{
  "model": "autoregressive pixel model",
  "dataset": "single toy objects rendered from many sides on busy backdrops",
  "train_examples": 203450,
  "image_size": 16,
  "horizontal_flip": true,
  "levels_per_channel": 8,
  "vocab_size": 513,
  "arch": "transformer_decoder",
  "width": 128,
  "layers": 10,
  "norm": "layernorm",
  "norm_position": "pre",
  "hidden_act": "geglu",
  "mlp_ratio": 4,
  "head_dim": 32,
  "fused_qkv": true,
  "bias": "qkv",
  "qk_norm": false,
  "layer_scale_init": 1.0,
  "parallel_block": true,
  "inner_norm": false,
  "positions": "learned",
  "tie_word_embeddings": false,
  "init": "trunc_normal_002",
  "residual_init": "none",
  "optimizer": "muon",
  "muon_scale": "match_rms_adamw",
  "learning_rate": 0.002,
  "momentum": 0.95,
  "nesterov": false,
  "orthogonalizer": "newton_schulz_5",
  "adamw_lr_other_params": 0.0022,
  "max_steps": 8200,
  "batch_size": 64,
  "epochs": 2.6,
  "lr_schedule": "linear",
  "final_lr_fraction": 0.05,
  "warmup_steps": 410,
  "weight_decay": 0.09,
  "adamw_weight_decay_other_params": 0.05
}
Rows from block 4 of a small autoregressive pixel model, named by matrix and row number. Rows with one number belong to one neuron. Each number is 50 + 10 x the weight over its row's rms, rounded and kept within 0 to 99. All counts start at 0. After the name is the row's rms in percent of the matrix's.
After each neuron's rows are labels from the 100 images, of 14976, where the neuron reaches its largest size: "top examples" is what is common among them. Only what is clearly more common there than usual is listed. The data: single toy objects rendered from many sides on busy backdrops. In brackets: how many of the 100.
# gate: MLP gate (model.blocks.4.mlp.gate.weight, 512x128), inputs 0-63
# fc1: MLP up (model.blocks.4.mlp.fc1.weight, 512x128), inputs 0-63
# fc2: MLP down (model.blocks.4.mlp.fc2.weight, 128x512, transposed), outputs 0-63

gate.249 119:48 41 40 43 43 51 44 52 34 64 50 24 51 57 64 47 50 52 50 47 54 53 36 46 32 38 46 53 52 56 65 64 41 48 53 37 52 56 49 63 50 45 61 46 53 54 65 55 50 45 57 48 49 56 58 32 43 51 59 54 51 45 37 45
fc1.249 123:56 52 37 59 45 72 71 58 59 70 34 63 43 54 45 49 41 42 39 46 65 36 54 66 54 72 53 52 42 49 62 35 50 47 51 70 47 33 28 30 43 60 51 40 46 34 47 63 39 40 49 52 45 37 40 62 32 49 50 62 35 51 49 50
fc2.249 121:57 56 47 58 62 49 50 49 59 36 50 53 39 54 54 45 62 42 57 52 51 51 55 55 60 56 45 76 36 28 34 57 59 45 46 53 44 58 61 53 42 53 49 55 55 37 49 37 62 72 55 38 49 34 48 42 54 43 54 62 51 44 38 53
top examples: trophy (64)

gate.474 064:56 49 46 37 62 26 46 40 47 49 25 45 48 64 54 74 59 49 46 69 50 63 52 45 43 44 35 35 39 38 45 48 46 48 62 52 75 43 32 39 53 55 62 52 59 52 54 62 40 59 41 38 71 57 45 54 44 58 58 69 46 61 47 47
fc1.474 058:35 46 63 38 61 37 67 47 43 48 63 40 58 63 37 45 43 48 53 51 42 40 58 45 47 37 70 40 64 60 52 49 74 50 51 43 45 44 58 50 55 56 37 43 55 55 46 55 44 55 54 59 32 50 26 46 36 58 48 35 49 43 48 58
fc2.474 067:43 44 53 36 55 35 59 50 54 46 34 33 42 50 49 40 57 36 48 65 48 54 56 34 34 42 39 39 59 42 36 46 49 52 57 66 73 50 55 47 42 62 57 38 56 63 69 66 27 51 33 48 58 63 37 39 62 53 44 51 61 71 48 36
top examples: black (31)

gate.64 130:42 59 44 48 62 51 50 50 50 59 55 61 49 61 39 52 35 60 39 61 31 70 54 47 59 40 56 42 30 34 32 39 57 33 52 50 54 45 46 39 55 55 58 64 60 49 66 40 44 68 56 60 45 46 53 57 37 53 69 40 38 54 48 65
fc1.64 123:71 52 38 49 44 60 52 64 52 49 48 49 61 60 39 59 53 39 64 54 49 54 66 45 55 49 42 42 56 29 32 66 55 28 59 61 59 35 61 44 37 42 43 32 45 55 50 50 44 61 51 40 61 69 41 42 38 56 35 65 55 52 40 55
fc2.64 113:40 54 50 38 38 43 38 61 41 60 56 40 54 60 46 35 61 46 57 48 71 51 35 31 36 39 44 64 40 35 55 48 54 37 55 35 54 46 58 70 57 51 39 51 41 62 51 67 51 46 64 59 56 61 63 47 42 52 67 39 48 53 61 50
top examples: from above (76); mushroom (53)

gate.396 085:60 69 48 37 47 51 53 40 49 43 63 35 50 51 44 50 54 50 44 57 53 30 48 57 32 55 55 51 24 53 62 63 65 65 32 62 62 47 45 53 47 38 53 55 27 46 59 29 39 50 44 66 47 54 50 43 44 65 50 40 61 55 62 49
fc1.396 099:45 52 58 42 42 63 63 45 44 56 60 30 45 47 54 44 63 40 39 57 40 54 55 44 49 46 55 32 41 61 41 52 62 38 41 62 41 45 27 38 46 51 31 45 38 40 48 55 58 57 44 65 49 35 49 60 63 49 58 53 58 53 43 50
fc2.396 100:49 43 61 50 64 58 67 46 60 44 55 60 39 62 50 47 51 50 36 32 63 59 22 50 42 52 57 56 58 41 29 59 42 34 71 64 35 56 44 58 50 50 46 37 45 45 59 65 54 55 73 42 63 40 62 49 53 46 60 60 32 67 58 59
top examples: red (30); black (26)

gate.154 083:58 56 53 76 58 54 31 53 34 57 40 58 37 50 40 54 44 53 64 32 49 61 48 39 51 68 50 55 53 56 49 56 54 54 67 39 27 59 33 63 51 57 42 59 49 48 56 39 44 57 62 49 71 35 35 56 28 39 50 50 37 51 43 29
fc1.154 091:34 57 45 57 37 75 48 57 39 47 40 45 47 41 57 43 62 52 51 59 48 70 52 62 47 65 37 44 43 41 39 44 48 45 51 46 59 41 59 49 45 48 49 51 75 52 55 61 49 63 29 45 41 54 51 38 44 41 40 46 45 54 57 44
fc2.154 087:39 59 47 48 55 30 42 45 46 54 56 51 54 49 56 42 50 56 60 32 39 53 41 55 52 61 54 43 57 29 47 50 43 34 73 54 54 46 60 42 59 54 46 49 37 60 57 67 47 58 58 52 51 48 49 47 49 52 54 51 35 49 54 43
top examples: from above (63)

gate.22 112:54 44 42 54 70 45 59 43 68 51 39 56 45 64 57 45 25 35 50 49 36 47 84 46 51 42 57 38 37 39 50 61 57 52 51 56 61 63 59 54 41 62 51 50 41 52 68 56 48 47 31 53 53 49 53 52 62 43 57 26 50 37 55 51
fc1.22 137:50 58 62 39 44 29 65 45 61 56 48 37 33 39 58 47 46 44 45 38 34 38 53 37 54 42 60 68 44 44 51 55 55 39 38 42 68 56 52 28 58 54 45 41 42 51 36 52 54 62 52 68 49 42 67 34 56 39 58 65 50 48 50 51
fc2.22 129:47 46 54 36 48 34 59 50 45 54 62 59 51 55 60 61 34 65 34 51 34 41 71 49 47 50 44 55 51 53 44 54 52 55 52 58 51 43 41 32 45 55 68 50 27 29 57 51 35 54 62 59 56 43 54 48 38 76 53 70 52 50 26 57
top examples: from below (61); mushroom (37)

gate.491 090:44 43 33 46 41 42 57 56 58 54 58 47 56 52 55 42 49 53 37 44 53 55 53 65 32 63 37 30 45 71 58 45 64 48 29 34 53 63 45 50 53 47 44 45 51 65 50 38 50 58 50 47 63 39 60 53 52 57 46 48 42 59 36 55
fc1.491 094:53 70 43 55 56 71 60 60 25 60 53 51 63 54 71 59 52 44 44 45 53 32 54 45 62 40 67 55 53 56 40 47 39 54 71 78 34 46 62 56 63 44 60 48 28 42 36 63 50 45 46 32 60 52 43 42 58 47 57 44 44 40 58 47
fc2.491 098:35 41 53 56 32 31 57 51 35 47 37 64 55 54 68 49 55 43 43 54 34 30 57 70 58 49 67 41 53 53 42 53 66 63 41 55 44 61 48 40 61 44 53 57 39 57 32 68 61 61 49 42 70 51 54 56 46 73 63 44 51 63 47 55
top examples: black (28); hammer (26)

gate.5 109:53 51 40 42 52 30 54 28 46 42 55 57 39 58 32 62 44 51 47 53 42 32 57 42 40 51 44 59 40 68 51 58 50 63 46 49 51 49 45 42 49 58 64 65 52 62 43 42 48 41 43 54 67 45 50 51 60 49 37 61 30 50 45 38
fc1.5 108:73 66 64 49 43 48 41 52 64 68 40 37 46 43 38 50 62 51 36 40 53 40 43 32 63 60 56 59 61 45 46 38 52 34 29 53 50 54 29 53 60 48 62 47 72 46 57 42 63 54 30 53 52 43 36 52 34 43 37 34 55 33 41 58
fc2.5 107:53 70 54 47 50 50 45 40 58 25 63 47 64 51 37 41 42 45 56 34 58 58 56 43 66 45 61 56 42 57 52 58 51 45 53 49 52 52 47 49 48 49 45 67 29 46 53 69 46 59 55 63 36 58 48 52 50 45 40 43 39 62 63 50
top examples: from below (67)

gate.29 094:55 51 48 39 72 64 58 35 63 48 52 80 49 51 63 51 42 31 31 64 34 45 76 46 42 51 54 54 53 50 49 42 66 44 58 31 70 63 39 54 41 50 59 49 50 36 57 61 45 62 43 58 38 63 49 37 37 60 42 66 43 52 54 56
fc1.29 091:55 72 62 52 28 41 49 60 52 34 45 42 60 30 42 62 56 43 54 42 48 59 44 63 51 69 62 53 67 61 50 34 46 40 75 53 38 46 55 49 49 53 48 56 54 57 42 52 59 54 44 57 52 43 54 63 42 56 43 63 55 56 55 40
fc2.29 099:51 50 55 59 39 49 51 46 45 36 58 58 45 36 58 60 61 49 55 46 53 49 42 50 55 33 49 55 54 67 56 56 74 45 60 30 40 25 49 64 50 62 41 45 37 42 39 48 35 50 47 49 47 48 70 37 60 54 31 59 48 52 68 51
top examples: from below (83); lamp (27)

gate.175 122:57 53 40 45 57 40 47 62 56 53 43 67 49 67 58 42 34 54 52 54 57 60 54 50 46 43 55 56 30 37 41 37 57 58 31 49 43 54 65 55 48 67 53 52 54 55 62 59 53 50 55 32 44 53 52 39 31 38 68 27 53 51 47 63
fc1.175 095:60 50 48 70 65 64 55 69 64 54 58 39 54 49 35 45 45 56 42 57 53 51 49 58 52 53 46 41 57 57 45 67 45 39 61 61 59 53 39 42 48 44 62 39 45 51 44 33 69 38 45 71 74 50 42 55 64 36 47 61 36 44 68 37
fc2.175 103:51 65 50 50 55 41 26 47 52 64 45 64 37 54 56 52 43 55 61 37 43 65 82 55 59 37 47 41 35 46 46 32 58 61 50 50 47 62 58 51 48 73 38 55 62 50 51 66 40 54 55 41 55 41 52 38 41 39 52 45 56 54 54 61
top examples: from above (61); orange (25)

gate.229 085:50 45 62 37 51 67 43 48 51 45 39 68 45 35 37 52 41 53 47 46 53 68 45 39 46 25 60 40 43 57 48 56 69 49 43 59 52 61 57 42 52 64 60 63 31 52 48 48 80 50 26 39 57 52 47 68 30 54 55 33 56 42 56 47
fc1.229 089:33 42 51 40 35 56 48 50 34 74 46 40 58 53 58 50 38 54 56 53 57 68 65 60 37 47 42 47 58 52 50 51 46 53 46 58 57 41 50 45 50 45 36 51 45 63 62 34 39 62 36 30 46 73 50 49 43 43 48 53 62 54 40 62
fc2.229 091:30 52 55 48 58 46 34 51 55 43 39 69 19 57 44 60 52 39 32 51 47 48 50 62 64 44 63 57 64 72 63 49 37 38 54 72 60 53 47 28 48 47 33 37 53 40 55 54 53 59 56 46 51 48 53 33 57 58 67 67 40 47 55 52
top examples: black (38)

gate.328 107:58 57 18 58 46 44 59 28 37 34 36 34 41 56 72 35 45 54 33 47 40 40 51 54 57 48 58 57 45 68 54 53 56 42 20 58 51 44 60 41 45 53 52 40 56 33 65 52 68 53 57 41 37 40 46 52 55 37 63 49 48 59 40 55
fc1.328 100:56 46 65 60 72 53 42 55 40 44 56 60 48 47 75 55 42 29 44 48 60 49 56 62 60 45 69 50 51 74 72 43 49 78 53 45 43 49 52 43 41 56 51 45 43 63 51 50 51 58 45 45 46 59 58 37 29 34 61 32 40 65 57 45
fc2.328 096:55 46 47 57 33 50 55 48 43 72 48 55 56 63 66 44 71 52 46 33 55 37 50 49 53 51 43 40 52 56 33 50 46 33 52 49 54 61 55 68 27 39 60 64 29 45 66 41 58 44 46 52 58 54 36 51 57 42 58 42 48 47 33 56
top examples: black (25)

gate.144 109:42 48 54 47 56 61 48 26 44 45 40 54 68 43 52 49 52 47 62 51 30 41 44 57 48 49 62 46 41 43 54 48 39 42 55 65 36 50 47 43 45 35 43 37 54 58 57 61 65 52 49 58 41 50 67 51 39 37 57 28 42 77 52 50
fc1.144 112:49 54 57 36 68 64 67 60 39 56 51 48 54 51 43 46 46 61 40 57 32 55 36 46 53 39 49 28 56 41 51 40 56 43 68 36 49 60 44 49 50 59 41 57 43 46 40 33 48 32 39 53 70 61 53 44 46 48 49 55 34 53 44 49
fc2.144 103:56 50 44 42 48 56 42 34 49 43 65 55 30 34 41 49 46 40 60 56 47 34 56 36 28 59 59 54 53 47 57 35 56 57 41 63 42 46 59 34 51 54 39 66 61 64 59 43 32 37 58 28 50 69 40 52 66 64 55 60 52 45 39 46
top examples: red (28)

gate.290 111:73 65 49 59 57 49 60 47 73 52 27 39 40 51 44 48 47 30 51 61 34 31 43 57 63 32 58 35 49 49 53 50 50 36 80 60 51 48 48 52 48 61 48 48 62 60 61 53 58 48 34 63 49 32 46 39 54 38 58 66 55 47 56 37
fc1.290 110:23 48 55 48 52 43 29 47 56 40 43 59 52 45 70 72 34 49 55 48 59 50 74 53 64 64 48 59 53 38 61 56 39 45 55 51 67 66 54 45 45 68 43 45 44 55 46 35 44 58 52 47 63 42 38 59 54 52 57 48 44 54 49 74
fc2.290 106:49 49 43 37 59 42 57 31 69 67 57 40 47 32 67 58 47 56 36 67 49 55 59 38 54 55 60 60 68 52 39 42 43 54 42 50 53 40 49 49 51 36 61 35 40 45 38 54 31 42 57 59 55 48 40 52 45 58 76 51 70 43 40 30
top examples: dumbbell (26)

gate.437 106:38 45 76 39 53 54 52 37 49 44 47 39 39 47 55 49 44 63 25 47 33 43 63 45 42 47 58 47 61 52 40 49 62 55 53 44 61 57 55 19 51 53 36 39 46 74 50 59 41 66 29 59 52 50 59 47 64 54 35 62 51 48 41 26
fc1.437 108:48 54 57 37 77 64 52 57 58 55 35 51 51 57 43 50 43 44 41 57 41 26 56 61 68 50 60 46 27 60 59 44 72 51 78 59 57 62 53 42 43 44 48 33 44 47 59 44 37 69 50 64 45 48 59 48 48 40 48 53 46 51 33 43
fc2.437 109:60 46 57 50 47 35 37 56 53 74 49 44 60 40 53 58 54 63 42 41 44 60 44 44 48 49 54 42 55 41 54 48 41 32 65 39 48 45 57 59 52 66 32 51 55 44 46 60 48 44 56 53 81 45 48 67 62 55 57 54 61 68 56 56
top examples: from below (81); mushroom (26)

gate.360 110:55 42 40 43 50 59 60 48 46 55 62 51 40 63 45 52 51 46 66 54 55 48 53 60 63 55 53 34 49 35 40 58 51 58 54 38 57 48 50 58 41 54 62 33 53 40 58 40 34 29 37 47 41 44 45 18 67 37 32 65 39 60 49 42
fc1.360 100:45 60 48 65 68 50 64 42 42 34 54 57 53 50 34 45 51 48 69 48 49 47 51 54 48 50 44 51 16 35 56 43 45 68 38 35 58 43 41 51 49 52 64 55 56 38 56 40 44 51 38 54 43 52 59 60 59 42 39 43 46 49 52 55
fc2.360 110:29 53 43 76 52 47 50 46 56 57 55 31 58 62 44 50 51 32 47 40 50 51 29 47 43 57 56 53 37 48 54 62 50 50 48 66 63 51 58 39 47 46 51 64 42 52 48 49 66 53 52 63 71 38 49 69 42 40 41 54 38 52 67 41
top examples: striped (26)

gate.361 096:54 55 40 47 67 55 60 36 57 47 60 49 78 32 48 40 46 49 35 44 47 70 51 56 63 32 39 24 56 48 55 54 44 39 64 58 69 69 43 32 49 51 59 52 52 46 52 66 48 53 42 45 59 46 44 41 42 44 46 50 63 49 64 45
fc1.361 082:53 59 47 53 62 70 66 39 62 52 58 43 70 51 49 48 66 53 62 42 27 59 53 59 60 38 31 26 64 56 64 49 43 46 59 37 59 63 46 32 53 44 57 51 65 36 26 57 52 63 60 51 69 53 44 53 48 33 48 51 56 53 67 52
fc2.361 092:44 58 48 64 34 42 29 63 61 55 66 43 51 74 53 45 48 54 53 58 49 23 54 54 27 55 53 48 50 58 46 46 64 54 55 48 52 29 39 47 46 51 50 51 44 44 40 40 51 54 59 66 59 47 58 54 49 63 65 54 45 39 40 67
top examples: red (33)

gate.268 115:25 64 41 48 43 55 63 34 45 50 56 42 44 44 51 46 44 43 51 58 59 21 44 65 48 58 66 52 61 46 61 62 69 41 44 61 47 44 59 49 56 41 48 46 61 64 45 39 47 42 45 56 48 43 48 38 59 57 57 37 46 43 67 52
fc1.268 098:61 41 50 66 64 62 49 50 63 52 61 56 49 60 14 59 44 38 64 56 37 61 47 42 50 39 53 44 39 44 59 46 71 50 55 45 33 49 56 65 57 58 48 54 56 32 59 47 53 25 50 55 45 44 54 55 55 28 56 52 46 46 44 36
fc2.268 113:39 51 39 51 42 62 60 35 44 57 40 36 36 67 74 50 50 34 36 61 42 33 57 64 66 54 51 55 63 48 52 69 43 48 43 58 57 58 56 56 42 50 57 45 45 67 42 38 49 56 41 57 54 51 33 49 67 53 46 44 67 52 65 56
top examples: from above (66)

gate.230 087:56 53 36 59 51 43 34 60 60 68 49 26 39 65 59 58 56 27 72 57 38 58 53 43 56 47 62 50 58 63 38 52 57 41 29 61 37 46 44 52 51 61 54 47 48 37 66 52 53 44 53 68 58 55 53 60 52 41 46 63 60 55 36 54
fc1.230 088:47 41 41 51 53 44 39 42 38 72 52 33 56 58 46 62 52 40 51 60 56 46 53 58 43 51 49 39 58 50 63 56 54 49 48 55 49 30 38 50 65 59 56 50 54 52 50 36 51 52 39 51 62 56 50 49 34 53 30 61 62 47 30 52
fc2.230 096:62 67 70 50 45 47 61 36 45 40 58 49 56 56 46 45 47 53 51 34 56 47 45 48 48 53 52 50 44 50 39 48 45 39 52 45 36 64 42 44 48 66 51 53 60 42 55 45 42 47 29 37 51 42 63 39 52 60 41 45 27 30 63 67
top examples: dumbbell (27)

gate.245 117:48 56 40 45 51 53 43 51 48 37 60 60 34 46 56 52 53 70 67 53 45 68 49 36 47 44 47 45 56 43 48 89 36 38 52 37 49 43 46 50 62 37 54 48 39 45 47 45 51 53 46 63 46 52 50 52 50 55 28 47 64 38 43 32
fc1.245 124:61 47 43 33 54 47 37 52 54 46 59 57 56 36 39 45 50 66 55 30 57 56 58 55 46 50 48 45 58 63 55 66 41 56 64 35 52 48 24 44 60 45 49 49 48 58 54 40 56 39 44 60 47 57 46 46 48 69 27 48 41 51 45 47
fc2.245 119:60 58 49 45 52 56 52 42 58 23 48 44 54 52 32 48 53 49 29 53 39 45 42 49 54 55 39 43 60 82 51 42 40 43 46 54 51 50 50 57 53 51 51 38 56 58 35 56 64 56 46 64 49 64 48 58 47 86 46 60 49 50 52 53
top examples: trophy (92)

gate.156 107:50 36 68 42 44 43 57 37 37 48 57 37 55 42 54 43 64 48 39 62 43 36 53 41 52 51 58 40 51 35 68 53 48 60 74 60 40 30 47 38 54 50 54 67 57 61 31 43 46 52 44 51 45 46 58 58 38 35 37 44 42 33 63 49
fc1.156 108:50 60 80 47 53 49 56 56 55 38 67 54 56 48 36 35 71 52 55 49 50 41 72 42 43 62 66 52 45 53 56 46 41 41 42 42 52 42 49 52 50 76 37 54 39 54 48 43 46 59 56 48 38 49 53 51 76 53 39 36 33 51 56 42
fc2.156 116:49 62 33 75 48 64 52 45 45 46 47 46 58 41 42 52 60 50 50 61 66 56 48 47 46 68 60 63 43 46 39 52 26 45 34 51 51 45 43 45 61 61 44 32 53 49 44 52 45 68 55 52 58 60 54 46 62 38 40 53 41 43 57 59
top examples: teal (28); green (28)

gate.412 089:62 57 52 56 53 45 61 53 37 74 65 57 40 45 49 71 63 48 37 61 46 50 62 47 42 48 53 48 30 38 50 42 55 34 57 60 49 52 45 40 33 62 51 45 53 48 61 59 51 66 31 42 62 46 58 48 71 50 38 42 33 52 33 29
fc1.412 087:39 31 41 51 40 41 45 49 51 48 54 60 51 43 39 25 54 50 55 47 51 20 39 59 61 61 48 53 75 46 63 53 51 40 44 47 56 56 54 68 58 41 59 40 51 61 47 24 59 48 46 56 60 46 47 42 42 39 53 34 55 45 36 71
fc2.412 095:52 47 40 36 53 58 44 57 35 51 42 36 36 43 44 55 63 56 60 52 43 42 58 43 52 46 54 47 58 54 41 65 56 43 44 74 41 57 65 45 46 37 56 42 48 52 60 47 56 64 40 50 40 63 44 58 56 35 44 60 62 47 53 31
top examples: from below (73); mushroom (26)

gate.19 084:59 60 55 50 48 52 51 49 54 56 59 40 64 58 27 56 49 45 48 41 60 37 61 55 46 57 59 47 46 64 60 61 54 69 48 51 55 59 52 48 32 37 36 53 43 55 40 32 68 49 33 51 27 38 66 55 71 49 52 59 56 48 31 42
fc1.19 084:44 56 39 67 47 61 47 40 35 45 57 53 53 36 37 46 65 46 52 48 41 49 41 37 65 61 51 54 31 39 50 62 56 48 33 42 68 70 55 59 66 53 43 47 28 54 36 47 53 55 71 59 47 55 58 46 58 46 45 46 59 63 52 52
fc2.19 085:52 33 65 48 48 58 46 53 63 25 35 39 61 56 51 49 50 71 54 54 28 59 50 52 38 39 45 42 61 50 41 44 51 58 45 55 53 46 47 40 59 46 50 45 72 41 58 54 45 45 37 61 38 53 56 64 52 51 58 59 50 48 53 42
top examples: from above (60); green (30)

gate.63 125:69 56 48 43 43 39 40 55 68 56 48 51 44 53 34 54 42 57 48 28 47 52 50 53 57 58 57 49 35 43 66 50 41 36 76 48 52 57 44 53 46 60 45 61 54 66 47 53 67 58 66 35 53 31 50 52 58 49 58 66 47 47 55 36
fc1.63 123:37 54 55 65 60 32 41 61 48 65 32 50 46 56 68 41 56 53 68 63 45 55 50 51 51 61 52 43 58 70 38 45 37 55 53 52 51 54 45 52 45 55 56 40 55 52 64 51 33 31 60 58 56 49 38 52 34 36 55 53 63 66 35 61
fc2.63 109:45 41 39 62 54 64 50 40 62 57 60 48 38 66 53 61 36 37 54 46 66 55 39 49 35 65 48 47 55 45 59 58 28 49 55 53 60 52 54 56 37 49 37 31 56 41 51 63 37 40 64 31 53 45 33 47 51 45 52 47 58 54 66 56
top examples: from above (63); blue (32)

gate.267 124:59 44 28 50 52 46 62 49 57 61 46 47 34 49 47 44 44 35 56 53 52 39 38 46 33 49 48 35 20 51 54 60 34 44 62 46 43 68 43 72 48 32 61 37 53 48 48 49 47 60 42 67 50 31 55 33 56 52 57 33 54 45 75 49
fc1.267 126:54 64 39 46 41 48 65 67 60 42 51 58 50 48 59 44 60 58 61 56 65 47 33 57 59 58 51 43 47 42 46 50 51 40 39 47 49 39 46 77 40 48 55 51 62 55 43 35 51 47 40 54 40 34 65 63 68 38 33 57 35 62 54 57
fc2.267 139:60 47 59 71 39 37 26 48 55 49 53 58 48 48 54 54 62 44 51 57 68 44 68 45 39 49 65 38 55 52 64 67 59 61 53 41 52 63 51 46 48 66 35 54 52 54 55 55 57 46 51 41 59 48 57 51 42 58 44 44 33 39 46 67
top examples: red (28)

gate.489 079:65 37 58 39 59 40 66 46 53 55 33 54 53 56 55 48 51 43 71 53 45 65 63 59 39 44 50 57 35 39 56 40 47 54 49 62 61 37 68 39 28 49 46 55 55 53 36 64 61 49 41 63 44 62 38 46 44 60 35 62 36 35 66 36
fc1.489 082:52 68 49 52 62 45 51 39 37 46 47 46 46 60 51 65 64 33 52 55 47 50 73 35 49 37 47 41 55 46 44 79 74 52 41 37 48 51 40 57 52 33 66 44 47 44 61 41 50 54 48 63 52 40 62 53 41 27 63 53 59 62 46 55
fc2.489 087:54 49 49 38 43 45 33 48 31 66 43 52 48 56 40 80 55 54 63 53 51 56 81 41 52 41 41 60 60 54 54 41 62 58 43 44 53 50 47 51 53 44 82 48 44 59 39 47 42 57 42 53 44 53 43 35 43 53 36 40 44 32 56 37
top examples: black (31)

gate.23 089:58 47 58 58 47 35 45 50 52 43 47 67 65 35 38 12 49 50 52 47 37 42 41 52 53 39 61 51 58 49 57 64 46 51 34 37 58 38 63 62 56 66 41 43 42 51 72 38 45 53 61 50 45 57 55 56 44 35 56 51 38 62 55 49
fc1.23 087:53 56 41 44 45 61 48 52 56 57 48 37 62 71 55 82 57 53 52 40 44 67 59 47 46 38 31 55 58 58 44 65 49 63 55 45 45 49 23 46 43 41 39 19 48 52 46 31 54 52 43 62 48 38 54 39 39 55 51 56 47 57 38 50
fc2.23 077:49 46 58 45 56 47 52 54 64 41 49 50 49 48 48 35 49 38 51 38 42 56 43 42 43 53 46 31 54 50 64 48 42 34 52 51 59 52 45 53 63 67 51 40 61 24 37 49 54 49 44 36 43 42 64 47 57 60 54 38 46 36 52 41
top examples: red (39)

gate.316 056:48 47 50 32 48 36 31 71 55 55 57 56 36 67 45 44 33 36 41 43 47 53 39 61 48 44 46 60 44 48 65 58 64 45 48 68 51 43 49 43 39 43 45 51 51 52 54 66 51 49 36 41 49 28 34 52 50 62 50 60 50 44 49 43
fc1.316 068:59 61 35 52 47 55 54 62 40 61 60 44 49 63 54 61 35 54 41 46 47 35 53 56 62 56 36 47 43 54 53 61 60 55 45 56 47 46 40 35 53 40 44 68 27 80 39 54 51 47 50 41 51 47 51 51 64 51 74 33 48 57 29 48
fc2.316 068:65 57 38 40 55 40 63 48 31 43 53 48 35 49 64 43 35 44 42 62 40 30 62 61 51 62 61 64 39 58 53 55 46 49 57 45 53 49 56 49 50 35 49 53 30 48 59 36 52 57 50 41 55 44 52 47 51 53 69 49 40 59 32 49
top examples: red (27)

gate.403 091:63 39 56 27 56 44 58 42 52 50 41 58 49 56 50 55 54 51 43 69 43 49 74 56 64 31 43 42 48 49 58 50 49 48 72 46 57 57 34 49 30 56 51 72 56 45 38 57 56 57 45 55 71 47 36 36 45 59 44 39 50 48 57 40
fc1.403 077:68 44 67 44 51 62 52 48 69 42 43 45 41 48 52 39 53 67 58 60 59 44 15 64 30 47 53 60 57 54 64 44 38 52 51 55 40 67 44 53 24 63 62 57 46 59 50 50 47 52 47 39 42 63 57 60 65 48 53 39 46 53 59 56
fc2.403 082:52 38 43 47 69 46 67 54 42 34 48 57 38 58 54 45 50 43 45 49 48 39 43 67 43 52 45 35 38 41 47 54 51 60 58 44 46 33 75 60 60 55 54 52 38 51 56 57 49 60 59 43 26 49 54 47 41 46 56 61 40 52 52 37
top examples: from below (63)

gate.310 094:49 63 37 51 48 56 53 47 62 47 39 66 54 30 44 59 57 48 61 61 39 53 36 61 36 49 50 55 49 41 39 43 47 57 56 48 58 35 44 49 42 53 66 36 57 68 54 42 40 47 67 69 62 42 46 56 51 42 53 45 37 54 46 36
fc1.310 083:63 63 45 55 43 29 37 41 40 61 36 56 50 46 65 53 67 60 49 52 30 61 51 40 56 46 55 69 60 52 50 64 57 65 49 50 51 54 40 61 39 72 37 55 41 57 40 40 62 49 45 35 47 53 58 60 35 40 60 63 55 59 72 50
fc2.310 093:46 52 30 41 52 40 42 47 66 50 41 59 55 36 59 55 46 56 55 47 59 47 58 51 25 57 47 58 46 49 43 26 50 48 49 40 57 51 52 47 66 40 58 65 52 32 55 44 63 49 47 19 46 52 54 64 42 45 53 56 40 44 43 49
top examples: red (25)

gate.488 088:58 55 50 43 51 46 38 45 58 35 49 68 48 63 58 54 60 47 51 52 45 29 68 45 39 57 65 39 53 52 47 69 46 44 29 51 57 55 57 60 45 43 52 46 52 54 42 44 62 69 33 44 50 46 42 68 49 61 28 50 59 51 51 62
fc1.488 065:25 60 45 51 53 55 57 30 58 41 39 45 60 63 60 50 38 57 48 56 47 53 48 61 58 37 38 51 48 50 70 45 58 28 67 47 53 51 48 64 46 58 45 48 67 68 49 47 37 33 63 56 62 34 43 45 45 48 60 45 59 56 65 53
fc2.488 079:58 62 71 48 37 42 41 48 72 33 32 49 60 60 49 46 46 52 50 53 40 39 46 53 45 39 54 38 50 61 64 58 50 39 44 39 65 58 61 57 54 43 53 43 65 53 40 33 72 47 31 48 42 49 62 62 51 65 29 44 59 35 53 48
top examples: dumbbell (25)